config.yaml
arch: "convnext_v2"
model: "CTC image transcriber"
dataset: "seven-segment displays showing three digits"
train_examples: 195000
image_size: 32
crop_scale_min: 0.8
horizontal_flip: false
translate: 0.12
tokenizer: "char"
vocab_size: 15
isotropic: true
norm: "layernorm"
activation: "gelu_tanh"
mlp_ratio: 4
inner_norm: false
drop_path: 0.05
patch_size: [4, 4]
conv_stem: false
layers: 14
width: 192
kernel_size: 7
init: "orthogonal"
residual_init: "zero_last"
optimizer: "muon"
muon_scale: "match_rms_adamw"
lr: 0.0023
momentum: 0.98
nesterov: true
orthogonalizer: "newton_schulz_5"
adamw_lr_other_params: 0.00097
grad_clip: 1.0
ema_decay: 0.999
steps: 15700
batch_size: 128
epochs: 10.3
lr_schedule: "poly"
final_lr_fraction: 0.1
warmup_steps: 1570
weight_decay: 0.06
adamw_weight_decay_other_params: 0.01
Rows from block 2, named by matrix and row number. Rows with one number belong to one neuron. Each number is 200 + 40 x the weight over its row's rms, rounded and kept within 0 to 999. All counts start at 0. After the name is the row's rms in percent of the matrix's.
# fc1: MLP up (model.blocks.2.mlp.fc1.weight, 768x192), inputs 0-63
# fc2: MLP down (model.blocks.2.mlp.fc2.weight, 192x768, transposed), outputs 0-63
fc1.570,105,220,191,185,234,193,211,149,221,197,224,206,224,197,258,217,146,179,150,233,182,189,282,195,218,174,230,166,222,192,220,199,214,255,173,210,240,191,172,232,224,194,241,240,241,201,166,201,199,131,207,191,153,199,157,223,218,138,163,188,145,236,170,285,198
fc2.570,114,149,205,188,239,219,172,182,231,149,250,196,262,170,158,298,232,232,216,176,180,285,219,268,220,179,240,217,173,225,177,190,195,215,184,244,182,195,173,216,226,242,172,225,247,121,194,164,230,298,288,189,240,160,218,210,237,178,188,319,186,118,178,199,263
fc1.571,131,164,239,152,299,212,262,228,177,235,187,220,195,157,255,259,189,228,254,229,132,201,181,183,128,161,259,205,226,201,199,265,244,205,235,225,247,216,169,235,312,170,238,205,211,252,200,216,176,141,214,198,148,210,198,194,262,159,217,168,175,221,144,172,76
fc2.571,126,151,235,178,223,296,172,138,120,199,232,195,174,173,263,190,165,181,293,165,289,220,237,183,174,202,195,169,167,242,195,177,203,194,184,147,228,187,191,201,257,247,239,175,144,134,251,200,193,255,132,226,207,176,202,257,194,213,246,161,199,219,199,225,157
fc1.572,120,188,136,236,231,202,171,157,248,283,143,255,231,182,204,239,215,230,210,208,231,217,171,202,113,166,176,158,275,245,256,253,293,159,201,263,81,246,272,167,142,248,178,233,188,161,240,199,236,240,206,283,220,164,205,191,178,217,271,229,177,192,188,260,200
fc2.572,131,136,271,251,262,265,267,207,173,239,251,264,183,288,197,86,257,232,161,250,278,189,190,208,169,221,184,216,248,170,224,198,208,252,187,125,249,211,164,246,238,197,166,103,266,160,191,202,234,193,168,254,203,228,192,173,180,147,222,136,212,246,163,157,178
fc1.573,090,225,150,237,160,243,159,200,208,169,147,237,109,214,228,144,199,191,204,234,202,221,159,192,145,202,159,155,216,240,266,228,289,184,220,273,256,209,179,178,193,246,155,153,227,229,194,246,140,173,178,217,275,223,187,202,214,188,194,149,227,188,173,193,182
fc2.573,089,179,202,256,127,172,191,192,233,173,230,189,237,210,203,175,119,192,218,211,255,229,198,230,219,181,215,204,219,193,175,162,232,250,186,214,191,214,149,217,142,238,192,194,237,158,175,196,183,307,222,235,154,139,219,183,229,231,201,225,201,217,219,165,314
fc1.574,064,251,207,140,195,173,138,186,159,192,160,169,218,189,145,125,216,231,261,181,224,225,148,252,183,206,193,194,201,249,120,221,197,185,221,202,177,203,185,223,157,200,202,175,157,209,246,165,242,195,187,216,221,188,190,171,143,214,222,163,140,149,167,267,226
fc2.574,068,207,173,187,148,206,105,222,261,210,205,231,149,322,315,218,215,199,173,248,228,200,234,196,173,160,204,196,149,225,215,209,214,230,165,180,141,277,212,238,200,240,127,247,239,225,202,183,222,166,178,203,169,208,271,235,233,232,250,221,199,192,216,254,218
fc1.575,081,183,202,190,221,273,224,209,175,181,248,231,292,233,208,129,203,145,205,259,223,244,210,258,178,238,243,190,219,226,177,214,204,198,239,154,216,189,225,152,162,229,219,191,141,167,213,227,189,155,152,161,202,227,226,191,233,202,224,243,236,190,203,130,201
fc2.575,087,255,231,245,154,147,205,203,190,278,215,204,233,178,174,110,207,178,214,156,218,210,248,266,234,204,194,152,176,236,268,230,205,249,202,207,248,166,200,279,202,208,199,155,242,250,192,169,206,257,172,166,227,209,237,243,213,172,162,177,262,181,228,243,166
fc1.576,101,163,113,189,150,287,289,161,199,190,128,241,226,158,193,173,257,215,178,218,188,250,208,234,143,171,164,230,159,263,210,271,227,272,253,279,98,234,211,227,230,169,214,246,188,209,207,181,177,219,118,171,187,188,207,201,235,145,202,315,235,205,152,219,199
fc2.576,106,239,262,234,271,164,161,225,218,198,168,187,168,244,288,196,207,166,214,178,244,105,146,202,211,174,154,255,166,288,187,222,203,181,163,191,237,266,229,233,165,203,180,228,211,217,198,242,211,202,157,102,156,251,187,154,200,213,239,186,236,175,223,180,161
fc1.577,105,167,227,150,188,177,235,167,244,169,168,227,232,187,251,160,134,182,319,205,181,193,163,206,179,259,193,181,254,181,166,176,191,252,291,205,218,211,108,183,183,274,164,174,217,254,201,225,210,201,200,240,207,240,171,209,200,201,149,279,163,237,201,206,226
fc2.577,104,176,236,206,241,231,229,206,309,174,246,234,240,184,257,149,187,263,160,204,244,212,190,223,158,209,207,177,168,158,237,251,205,124,96,175,139,141,141,221,222,230,163,187,239,195,158,229,214,197,196,166,220,201,187,223,218,174,246,191,262,183,181,346,215
fc1.578,131,193,166,204,201,246,179,234,169,190,224,237,215,138,213,301,178,218,157,223,149,247,208,193,120,152,187,130,228,220,181,250,296,232,215,165,179,165,237,145,179,207,141,291,209,251,132,172,195,258,205,234,171,206,207,182,214,229,165,241,224,207,200,207,228
fc2.578,114,186,76,206,174,192,228,153,221,258,226,183,212,220,217,239,124,233,194,161,130,181,236,244,252,190,319,210,197,188,201,229,195,176,250,191,147,144,185,248,221,226,220,211,220,174,175,99,223,219,215,195,212,234,167,253,238,163,210,202,175,167,216,187,176
fc1.579,112,212,237,256,187,159,172,232,155,179,215,257,133,184,165,182,137,170,173,188,231,255,207,240,224,135,215,195,213,157,221,196,245,204,237,178,268,353,151,174,199,230,201,200,207,220,200,241,193,256,241,174,200,186,273,161,185,211,200,215,237,190,215,224,239
fc2.579,107,218,181,219,177,127,214,278,218,310,188,229,143,258,235,142,221,278,208,195,152,193,213,218,184,187,296,184,192,256,194,184,267,188,201,210,123,139,237,136,172,192,156,217,155,123,214,197,201,228,146,172,213,187,225,208,167,202,184,197,229,107,137,224,172
fc1.580,135,173,236,208,234,176,243,182,197,196,188,240,236,131,207,182,210,215,248,163,202,207,261,212,90,188,283,241,217,147,161,232,212,161,207,207,192,168,205,194,188,167,235,160,109,151,154,220,226,237,155,243,228,184,177,196,235,168,223,237,189,134,158,216,187
fc2.580,133,255,172,128,200,232,260,145,204,238,236,227,243,273,245,133,280,208,157,190,165,183,277,202,139,200,140,225,221,167,216,178,145,206,211,146,222,227,193,237,245,266,232,122,236,185,215,188,212,263,179,243,211,202,184,157,168,258,178,157,214,234,215,235,138
fc1.581,070,200,302,233,241,221,171,160,189,164,206,86,200,245,208,167,143,156,165,247,200,149,148,207,135,192,234,168,196,188,86,184,124,191,183,210,160,196,180,201,219,176,177,183,176,170,177,179,328,256,218,71,204,210,228,151,191,177,203,184,224,224,272,213,295
fc2.581,085,255,276,174,252,183,176,222,195,251,233,168,199,241,147,209,222,141,132,168,178,169,233,181,87,212,187,115,149,193,146,196,205,151,263,232,250,209,225,184,253,228,221,190,184,228,230,173,269,175,115,193,227,220,189,181,194,206,140,236,200,204,133,216,265
fc1.582,105,230,251,219,211,252,141,185,137,202,264,196,113,225,226,186,279,236,106,231,149,229,271,173,204,195,198,244,215,173,193,220,186,257,273,202,193,215,215,201,124,241,178,207,225,190,236,274,226,198,239,194,260,145,197,192,169,244,192,169,193,163,249,219,254
fc2.582,105,175,232,161,181,209,176,183,179,220,172,199,235,121,140,195,184,158,239,228,181,196,180,224,143,234,219,150,185,206,153,159,204,156,197,185,172,138,199,208,136,283,207,165,183,238,233,211,153,214,222,181,199,249,201,223,255,211,279,182,247,143,123,228,186
fc1.583,118,164,251,171,310,212,201,166,161,177,238,211,197,94,217,207,202,205,202,217,201,201,256,215,185,232,134,211,190,169,209,184,169,234,185,181,198,146,126,171,283,176,261,235,197,260,231,213,201,236,155,230,207,214,199,157,162,185,220,209,214,182,172,185,268
fc2.583,109,288,175,211,223,239,144,173,168,300,185,232,223,210,217,180,195,202,214,220,213,242,196,216,187,194,216,213,171,175,131,179,169,204,230,139,305,233,256,239,276,236,133,221,221,176,232,148,173,147,212,228,233,134,232,121,209,193,227,216,240,212,174,219,156
fc1.584,090,183,222,207,264,183,170,128,180,175,197,111,138,199,220,238,193,235,144,252,219,202,239,202,151,188,167,193,270,168,159,199,148,230,219,202,269,165,220,220,142,223,95,134,179,245,251,238,187,234,194,191,237,167,228,184,170,197,194,208,176,200,193,204,172
fc2.584,080,205,238,213,309,162,291,189,222,171,144,208,183,186,169,141,213,208,178,198,192,160,151,192,142,223,221,235,300,136,177,253,133,191,236,228,181,195,240,248,161,226,154,169,198,181,222,217,173,217,201,220,161,197,180,268,168,260,222,242,214,184,226,269,160
fc1.585,082,164,172,145,234,227,234,247,174,223,124,243,250,146,232,149,233,132,265,212,220,244,150,210,127,228,196,191,225,178,192,216,210,219,168,284,182,188,108,188,228,218,266,214,180,224,155,236,217,191,176,235,198,259,300,174,193,170,215,218,177,204,164,206,182
fc2.585,081,191,247,210,278,270,243,261,235,232,185,213,190,278,242,177,230,146,175,160,204,139,238,226,241,223,212,200,179,220,179,283,155,167,108,137,196,183,211,256,252,232,164,189,164,203,293,247,211,209,222,290,163,189,210,147,205,278,252,270,160,193,210,189,173
fc1.586,094,264,257,183,128,223,196,249,248,241,263,253,256,163,201,151,163,206,288,185,240,186,192,133,189,113,224,183,215,199,174,223,195,206,182,239,172,230,151,193,176,167,220,182,217,128,186,164,207,263,302,275,155,191,255,198,118,218,135,288,177,158,192,139,205
fc2.586,092,228,163,272,142,84,266,147,186,194,265,213,229,164,213,218,171,134,197,170,165,202,277,180,180,228,291,125,227,262,243,169,273,202,114,180,192,174,157,307,241,211,177,141,206,155,166,214,182,253,189,272,225,219,153,175,200,209,187,246,213,185,171,134,189
fc1.587,087,242,172,185,207,196,182,173,243,216,254,208,195,214,205,205,327,252,176,258,230,125,141,231,234,211,237,212,240,202,215,186,273,233,168,191,256,243,205,265,308,134,179,218,235,207,254,153,197,209,277,211,227,192,178,218,215,252,146,225,309,216,180,254,203
fc2.587,089,205,232,184,237,212,256,111,215,201,126,196,152,230,179,186,188,235,178,232,177,140,230,189,210,200,230,214,162,199,177,144,166,173,208,198,150,215,289,190,223,206,240,166,240,147,218,225,184,180,217,219,209,163,232,160,269,159,150,214,209,171,247,153,155
fc1.588,059,169,195,240,212,163,195,229,240,183,182,152,273,225,196,219,157,206,151,114,122,233,213,227,155,164,251,162,226,225,210,196,174,217,253,185,218,223,250,171,154,195,201,225,156,165,170,241,168,213,198,161,248,194,164,255,199,252,181,268,196,171,201,226,166
fc2.588,059,257,226,214,126,210,177,176,209,150,271,127,225,226,208,255,258,197,224,165,196,213,233,157,221,204,169,192,142,215,206,165,237,272,130,174,168,201,172,243,133,285,198,284,197,231,223,269,250,189,227,159,224,184,185,329,220,241,215,232,207,196,181,242,217
fc1.589,086,151,167,202,174,231,249,196,261,214,169,198,227,196,279,225,213,195,141,165,203,165,182,144,284,122,159,197,219,219,119,239,200,217,113,206,152,228,216,168,154,200,179,178,94,226,242,175,156,199,243,224,180,210,244,266,180,197,162,201,220,236,195,268,253
fc2.589,090,220,279,233,214,185,210,185,181,205,217,214,239,179,219,131,188,285,201,254,228,175,240,216,227,189,187,160,203,228,228,189,235,206,242,227,158,215,118,204,184,118,134,154,185,211,180,205,201,161,271,242,129,161,183,175,210,136,198,267,243,214,158,171,177
fc1.590,140,220,171,218,164,169,179,235,172,210,224,129,278,268,135,201,172,246,151,201,255,258,267,290,210,202,222,174,232,149,173,191,258,291,190,211,284,248,210,184,141,186,242,194,193,231,183,175,213,141,127,229,201,231,230,169,133,197,142,168,156,175,187,206,181
fc2.590,140,211,138,150,143,228,230,179,208,181,137,154,157,240,190,243,177,171,234,173,218,292,191,289,259,137,239,184,233,193,194,171,229,213,226,248,112,214,241,237,231,178,249,266,212,232,195,144,216,197,271,229,165,212,185,149,240,182,171,215,158,138,252,163,215
fc1.591,095,208,260,267,231,146,223,180,237,169,193,233,190,235,193,128,274,173,282,157,174,166,120,155,217,186,176,171,232,154,242,222,220,210,193,257,167,201,156,181,216,251,226,235,159,184,230,169,225,279,230,174,241,198,247,214,159,189,104,262,231,230,196,188,210
fc2.591,086,205,158,204,216,114,242,217,214,122,221,256,178,226,174,247,174,149,146,178,220,259,177,260,145,229,210,128,197,235,169,214,184,141,201,217,180,194,252,246,240,230,261,233,159,226,245,216,179,169,150,197,144,208,160,197,189,175,230,270,174,230,137,205,170
fc1.592,112,133,237,226,151,167,211,206,275,228,154,211,242,208,246,141,147,247,195,190,211,192,161,141,264,131,197,224,221,272,189,254,240,205,229,225,149,179,165,230,107,213,178,209,247,202,173,226,174,167,301,138,187,204,223,239,237,193,221,129,254,175,195,171,241
fc2.592,121,199,264,202,264,191,173,135,244,195,216,221,148,194,169,201,206,162,192,172,335,264,201,206,191,204,219,201,218,168,191,197,171,202,187,203,204,254,232,168,168,179,141,227,249,206,235,197,221,194,188,165,246,155,168,222,199,187,259,196,164,247,172,187,234
fc1.593,093,141,218,226,173,155,196,209,296,209,248,225,298,220,129,173,130,110,208,273,105,236,230,152,174,183,205,215,202,238,244,184,190,194,225,205,212,200,120,178,204,169,192,168,295,188,156,197,233,222,275,262,200,233,144,186,254,230,216,194,185,249,186,176,196
fc2.593,094,246,158,204,158,206,193,180,207,238,238,191,139,185,213,265,168,200,178,133,194,190,207,226,137,209,241,187,194,199,227,264,249,170,278,262,145,178,235,210,164,164,206,161,226,229,190,185,224,181,217,276,144,200,179,259,165,170,235,209,147,266,250,202,163
fc1.594,078,272,211,262,169,227,204,149,195,168,200,235,225,232,244,142,220,227,194,206,158,250,168,119,205,202,146,220,210,188,272,259,225,192,221,218,188,183,85,195,229,197,129,218,227,262,191,169,278,127,204,193,224,144,158,159,186,218,217,178,187,225,208,208,216
fc2.594,090,147,213,235,220,187,227,170,210,251,242,178,179,198,133,193,267,257,170,185,150,187,199,165,166,215,166,229,269,148,213,101,243,239,244,238,175,211,196,222,112,193,209,213,218,105,145,258,269,224,247,221,153,266,167,263,128,193,164,212,260,176,154,246,238
fc1.595,124,185,217,223,137,135,229,311,156,150,200,245,194,255,162,218,163,170,157,256,233,209,249,167,238,153,161,254,184,212,237,196,226,190,157,126,194,88,198,172,223,185,144,202,130,216,145,228,246,177,219,164,149,174,187,234,255,216,164,246,176,153,177,166,167
fc2.595,129,195,156,195,256,200,220,210,195,292,210,229,245,141,206,156,136,236,226,173,286,172,138,190,186,177,111,252,246,133,220,184,211,178,191,280,189,227,194,121,170,161,196,167,214,173,155,196,214,201,193,162,180,222,178,232,233,234,139,130,194,244,232,152,129
fc1.596,118,149,206,223,243,267,147,181,212,160,215,182,124,144,210,271,205,158,250,165,193,135,236,203,229,145,237,221,202,185,175,208,171,194,243,221,173,164,273,182,277,192,231,150,185,267,270,199,210,189,273,169,231,280,124,220,228,169,137,209,176,265,212,127,201
fc2.596,118,207,173,209,309,181,241,169,222,216,230,157,238,230,203,200,207,157,172,195,231,154,242,145,158,215,130,170,216,223,211,214,248,191,227,178,243,234,155,116,210,194,210,147,222,150,186,221,181,273,208,191,233,144,183,238,147,168,195,263,166,183,196,274,163
fc1.597,050,244,232,165,140,245,169,165,251,174,207,217,178,116,154,235,206,214,122,103,228,229,238,214,221,127,237,232,204,183,230,97,204,203,225,224,200,238,251,210,191,246,178,200,212,159,274,226,213,194,175,225,319,206,201,183,184,154,223,216,162,271,199,186,265
fc2.597,052,204,191,125,172,214,289,256,203,209,194,218,201,151,227,181,219,153,200,187,232,238,190,205,236,161,231,130,190,214,198,173,202,201,217,300,234,209,224,166,223,224,228,239,204,211,248,181,223,250,244,145,125,193,165,259,244,188,167,100,211,139,238,174,226
fc1.598,092,191,106,181,221,178,190,229,193,174,237,275,211,186,189,230,143,212,200,254,199,179,158,140,117,247,236,226,251,222,144,207,241,238,168,197,211,160,135,200,229,179,210,329,234,286,179,120,196,281,218,246,235,225,196,161,202,201,251,213,176,224,205,252,192
fc2.598,091,247,188,183,165,149,198,167,205,173,251,170,245,180,190,186,171,178,271,127,228,177,176,183,196,211,179,152,188,264,222,220,243,181,227,168,187,194,178,283,237,162,259,123,96,166,284,161,238,190,225,180,243,260,222,206,206,160,171,203,191,278,207,189,209
fc1.599,026,224,137,246,203,227,204,158,178,214,200,259,238,196,167,180,282,201,180,219,199,235,240,170,199,183,213,227,169,221,208,170,297,223,157,123,256,234,262,181,146,180,135,189,195,173,242,305,181,124,140,199,250,165,208,191,249,237,228,163,234,143,186,177,292
fc2.599,027,196,151,185,219,212,212,171,140,175,237,212,183,255,195,111,113,205,246,254,188,237,184,264,194,203,137,207,238,181,208,173,249,282,205,232,186,232,231,177,210,248,205,216,188,180,164,171,171,249,235,131,212,177,167,154,148,219,182,152,219,195,291,216,192
fc1.600,130,206,194,245,207,211,148,216,184,158,213,145,136,162,214,231,213,208,198,267,237,177,196,231,235,195,223,136,212,192,144,215,218,150,127,243,289,98,225,233,152,205,148,154,239,198,210,208,193,218,219,177,251,206,188,205,211,250,177,172,208,196,197,160,114
fc2.600,130,173,276,213,198,182,270,285,213,253,209,143,150,209,200,162,251,250,241,157,239,193,189,229,189,149,131,221,284,141,190,184,173,238,220,287,183,143,214,176,130,235,183,182,218,143,263,201,190,163,145,241,179,156,153,194,233,216,202,223,266,207,245,219,160
fc1.601,123,229,210,153,195,222,126,173,243,248,251,194,217,139,251,234,283,216,217,261,269,137,278,192,177,224,189,130,210,156,215,138,252,147,295,201,224,196,158,178,201,179,230,174,196,206,187,182,200,189,194,232,251,193,232,194,176,162,267,199,317,192,175,272,246
fc2.601,124,131,234,140,217,211,162,209,165,277,237,254,275,213,166,202,131,111,226,215,291,189,204,218,208,176,195,279,216,215,258,167,144,215,190,219,230,202,228,118,187,184,259,190,218,214,167,231,186,233,138,197,181,187,183,179,227,172,209,266,183,180,168,136,173
fc1.602,089,240,149,176,217,201,253,233,230,147,189,152,305,152,152,218,158,207,103,160,180,248,109,213,211,197,253,171,266,216,116,193,269,186,167,274,190,185,181,188,218,224,203,174,305,182,158,238,227,185,239,209,229,188,166,188,173,180,190,190,164,213,187,233,172
fc2.602,091,208,195,187,198,265,180,276,236,173,188,258,112,214,246,262,225,180,204,195,174,274,215,225,199,187,167,221,169,234,176,269,288,187,242,202,198,172,228,226,237,223,236,175,226,201,211,146,272,214,263,209,152,224,182,187,181,205,215,237,185,205,248,162,236
fc1.603,105,219,243,259,229,249,233,154,268,270,273,267,208,166,232,176,215,270,181,225,227,92,202,203,194,228,211,186,135,212,182,201,317,183,175,284,118,237,264,152,214,172,164,219,223,113,211,143,211,177,200,189,196,164,268,173,184,225,163,204,200,159,188,166,187
fc2.603,101,277,147,195,182,195,161,162,226,147,194,228,268,182,195,190,213,168,201,179,117,226,229,215,245,209,232,192,153,168,222,212,169,163,153,254,184,244,157,247,135,155,218,198,191,182,219,177,232,193,189,193,220,306,217,179,230,290,232,180,248,141,178,151,277
fc1.604,080,195,204,240,210,234,175,157,253,258,185,187,151,204,137,208,197,211,207,195,235,199,166,204,191,216,163,157,171,157,200,204,239,171,130,271,256,268,187,239,173,229,200,147,191,188,256,204,201,235,252,205,203,188,219,111,217,235,229,188,201,152,173,176,223
fc2.604,079,159,122,185,233,249,259,139,238,181,285,197,156,231,178,269,159,173,169,213,222,127,136,249,253,246,261,154,210,205,172,177,196,161,165,199,175,190,182,147,204,117,162,186,183,193,137,214,253,215,238,243,203,233,216,208,233,215,119,230,230,220,236,246,181
fc1.605,105,233,179,114,190,259,226,222,178,199,249,218,230,180,211,278,261,245,191,239,215,251,262,211,164,160,141,210,160,201,198,221,210,173,180,206,192,155,223,223,229,215,242,204,217,147,212,254,199,187,131,202,197,147,210,161,226,138,264,189,209,248,144,221,207
fc2.605,111,195,250,157,135,188,149,237,170,258,236,271,106,211,223,178,142,171,170,185,222,117,232,200,189,177,247,101,224,246,237,174,187,242,193,221,171,192,227,194,183,235,235,140,183,111,165,206,195,228,246,222,166,242,252,192,177,313,212,161,238,236,258,165,197
fc1.606,102,287,198,133,262,214,300,135,200,189,183,196,128,245,280,219,196,152,169,193,185,220,188,160,146,176,174,204,207,194,231,252,185,256,212,188,226,243,255,149,179,232,219,240,185,202,153,145,207,182,180,294,220,186,267,186,203,223,186,148,210,195,194,203,236
fc2.606,097,217,179,163,215,226,208,240,267,232,160,212,205,194,206,146,155,239,256,204,136,159,174,192,238,195,246,221,175,184,211,162,229,241,186,241,169,248,190,168,121,194,150,205,221,152,151,219,215,144,224,184,163,238,175,232,261,203,151,195,236,191,234,273,215
fc1.607,037,208,235,208,240,203,196,241,179,175,215,209,232,172,235,229,147,229,228,250,169,170,265,213,214,153,167,223,226,195,203,129,129,174,204,206,216,196,212,221,207,172,253,197,145,273,156,262,240,182,163,154,250,189,172,193,244,151,180,221,222,215,109,179,113
fc2.607,046,167,245,188,205,147,221,196,192,225,166,208,235,206,165,155,232,199,97,212,262,195,200,133,215,137,243,156,228,142,213,120,153,258,155,200,182,277,180,106,214,197,226,220,166,165,208,230,180,181,240,192,212,184,192,229,133,167,168,150,252,219,266,195,183
fc1.608,151,158,172,263,233,271,220,122,210,231,192,209,192,312,206,209,214,280,212,199,180,178,201,282,252,131,139,216,179,202,222,190,197,195,203,247,180,175,203,196,149,229,221,224,169,206,252,208,228,198,281,220,192,175,226,225,167,174,189,226,155,169,153,169,213
fc2.608,147,234,173,251,136,217,146,171,275,182,255,206,205,159,152,207,186,228,245,230,172,209,169,195,191,187,258,291,184,180,165,172,104,241,256,175,207,176,199,208,204,126,198,173,237,104,253,205,184,233,144,174,243,163,166,189,216,254,261,174,220,180,158,250,211
fc1.609,120,252,256,208,161,244,158,138,85,210,203,196,141,147,173,244,267,184,200,135,159,231,171,266,207,228,116,193,178,206,204,224,189,258,284,177,244,235,175,204,245,163,219,205,195,187,242,225,108,225,218,255,261,177,229,123,191,196,205,219,234,261,208,141,217
fc2.609,128,211,172,193,183,272,203,182,220,234,195,214,189,214,230,219,174,223,206,132,192,191,179,123,107,183,150,192,260,107,120,151,227,214,245,171,157,155,254,159,231,160,172,225,221,230,244,273,157,204,206,224,236,221,225,207,236,243,269,195,238,213,179,197,162
fc1.610,075,240,217,189,225,208,228,214,215,241,161,256,196,222,184,203,147,140,210,220,197,173,248,234,247,239,205,180,229,202,136,201,224,246,224,140,150,254,228,189,185,213,175,198,175,132,253,275,157,243,202,276,189,199,260,198,278,239,154,176,212,176,177,177,232
fc2.610,075,183,273,200,253,194,183,170,226,189,200,159,246,126,215,224,204,179,157,235,152,271,291,220,162,181,220,142,238,233,180,125,137,223,232,239,204,193,244,236,160,106,154,235,244,216,164,195,187,215,180,182,182,155,184,209,160,93,228,181,224,215,227,243,267
fc1.611,084,211,235,147,139,198,211,243,197,237,217,163,152,196,126,202,248,179,155,220,237,228,135,263,112,267,211,224,194,222,214,225,218,214,142,247,232,201,226,149,245,197,144,166,203,205,125,87,242,177,156,271,228,198,227,207,223,196,215,194,238,204,224,227,188
fc2.611,084,269,204,200,186,148,209,149,287,212,219,231,230,161,177,226,224,227,222,236,198,197,195,188,165,172,285,230,204,204,192,137,159,216,219,183,172,170,196,187,180,205,179,364,217,230,166,209,226,237,212,200,192,178,204,219,198,232,266,223,205,212,213,159,156
fc1.612,107,185,163,180,131,229,189,234,133,227,124,220,249,263,144,176,181,185,191,239,243,170,224,228,148,171,170,259,216,183,269,144,199,186,233,220,233,214,197,142,233,270,213,185,189,140,129,163,148,223,230,183,204,174,170,247,258,224,177,267,221,164,152,209,172
fc2.612,108,155,188,213,233,223,224,235,249,264,162,206,195,128,208,158,226,192,196,238,236,92,182,155,178,207,202,243,158,140,206,240,227,230,277,192,236,241,193,168,200,195,204,271,218,147,258,201,197,254,175,241,252,168,228,233,207,239,181,191,149,267,293,229,204
fc1.613,091,138,206,204,140,242,204,169,204,257,161,200,221,191,248,184,189,172,209,171,127,184,227,230,210,223,201,188,165,237,251,206,246,224,196,188,255,237,249,167,172,223,276,202,184,215,253,176,150,196,180,208,286,190,274,276,167,168,183,227,166,228,197,256,181
fc2.613,091,180,226,201,260,202,251,172,160,155,212,232,215,222,211,166,270,188,109,184,185,218,176,266,243,196,299,133,165,195,168,265,254,208,188,206,167,227,87,166,152,267,195,186,151,234,199,314,159,164,230,200,189,196,152,170,173,202,260,171,276,258,184,215,212
fc1.614,124,240,245,167,240,188,235,188,117,197,165,163,191,160,223,228,244,245,251,184,255,171,233,186,245,104,170,180,159,149,227,244,229,207,238,265,253,210,263,252,136,163,162,258,225,224,154,120,228,249,240,290,200,188,201,203,210,145,201,356,178,176,119,187,162
fc2.614,120,241,266,157,151,115,247,200,158,168,238,295,196,162,143,169,184,157,265,212,232,192,195,165,250,225,222,125,215,189,195,222,124,181,179,292,181,190,194,238,187,199,187,194,226,221,235,235,204,163,178,196,221,173,187,247,181,248,200,168,167,153,259,257,208
fc1.615,083,155,193,173,251,197,177,242,173,125,218,234,180,207,167,198,236,273,183,194,226,174,179,204,153,143,173,261,204,158,234,164,183,261,309,211,195,195,140,170,206,246,258,139,153,224,247,255,191,194,177,202,241,247,203,199,299,228,195,165,211,260,278,260,251
fc2.615,087,176,255,192,212,220,299,203,168,160,215,182,177,188,230,267,197,160,205,138,210,176,172,150,96,157,226,209,196,203,122,206,123,187,289,177,186,229,169,277,232,209,160,158,153,134,201,167,148,176,223,220,239,187,239,189,224,211,113,257,188,220,193,254,242
fc1.616,089,243,251,252,161,257,122,311,246,205,244,185,170,226,209,187,194,227,206,173,158,216,195,193,186,230,172,151,251,244,212,201,246,199,163,177,205,250,178,164,188,208,252,166,182,197,207,135,221,140,244,186,174,266,269,228,115,299,187,192,163,305,171,191,186
fc2.616,103,230,163,238,120,160,252,200,187,167,212,217,140,216,158,299,211,255,201,205,207,190,239,165,202,106,263,228,172,158,197,192,192,189,215,242,203,204,250,267,173,240,162,208,160,223,157,200,208,200,156,173,223,144,215,155,252,229,201,195,220,207,225,245,198
fc1.617,081,238,206,195,266,191,192,188,108,199,171,207,176,213,285,205,267,212,150,204,249,124,181,234,150,188,173,181,172,184,171,209,171,224,196,218,185,132,232,221,185,212,110,137,194,302,153,165,224,248,137,257,186,217,187,316,219,246,247,81,220,175,193,164,229
fc2.617,084,189,274,165,161,239,235,175,227,173,206,171,168,196,166,147,174,220,232,213,214,159,212,220,201,256,225,173,219,179,196,197,231,199,220,190,170,144,218,216,193,247,190,204,247,178,106,156,282,267,165,175,233,176,202,174,171,152,225,189,215,256,241,197,196
fc1.618,106,166,120,222,185,144,232,249,232,217,192,223,221,160,193,196,144,258,124,210,162,153,220,201,221,113,209,252,150,165,198,219,162,189,262,293,220,191,158,176,230,239,160,232,198,119,237,176,148,127,238,200,208,244,220,170,242,225,171,181,220,221,136,192,239
fc2.618,125,141,182,264,241,213,255,299,270,181,179,201,208,179,220,180,217,260,156,219,199,146,161,213,228,211,208,230,136,154,216,165,253,228,215,244,137,218,191,191,204,253,188,153,164,198,193,145,233,218,205,218,185,193,240,208,166,187,232,205,238,211,76,236,211
fc1.619,140,206,130,155,192,230,210,182,233,190,139,218,286,251,234,193,119,228,182,178,175,180,180,337,185,157,226,180,195,249,199,219,177,196,229,146,209,232,156,190,160,133,223,170,178,236,158,126,201,238,174,150,267,204,206,229,126,234,175,182,213,184,149,135,192
fc2.619,135,158,232,230,224,242,200,207,190,168,198,214,270,170,210,255,214,222,151,251,254,178,243,261,188,171,258,227,186,161,112,307,221,192,201,181,306,149,181,153,169,139,235,148,216,245,163,207,134,179,173,214,213,187,183,192,202,154,181,169,198,173,231,234,215
fc1.620,114,201,147,193,188,169,138,233,166,199,195,239,146,145,171,234,159,196,197,144,168,205,215,326,189,222,169,209,196,226,210,255,265,222,261,231,247,262,250,212,147,191,171,237,282,143,206,173,222,246,289,252,213,249,150,236,203,108,218,247,182,251,201,189,165
fc2.620,115,232,159,181,150,158,170,213,204,249,194,207,228,207,137,200,276,222,266,204,223,143,158,233,275,300,229,217,129,162,184,198,186,260,222,182,180,173,236,193,143,233,243,248,272,194,216,271,199,216,203,213,133,205,243,259,121,226,234,188,193,189,204,183,245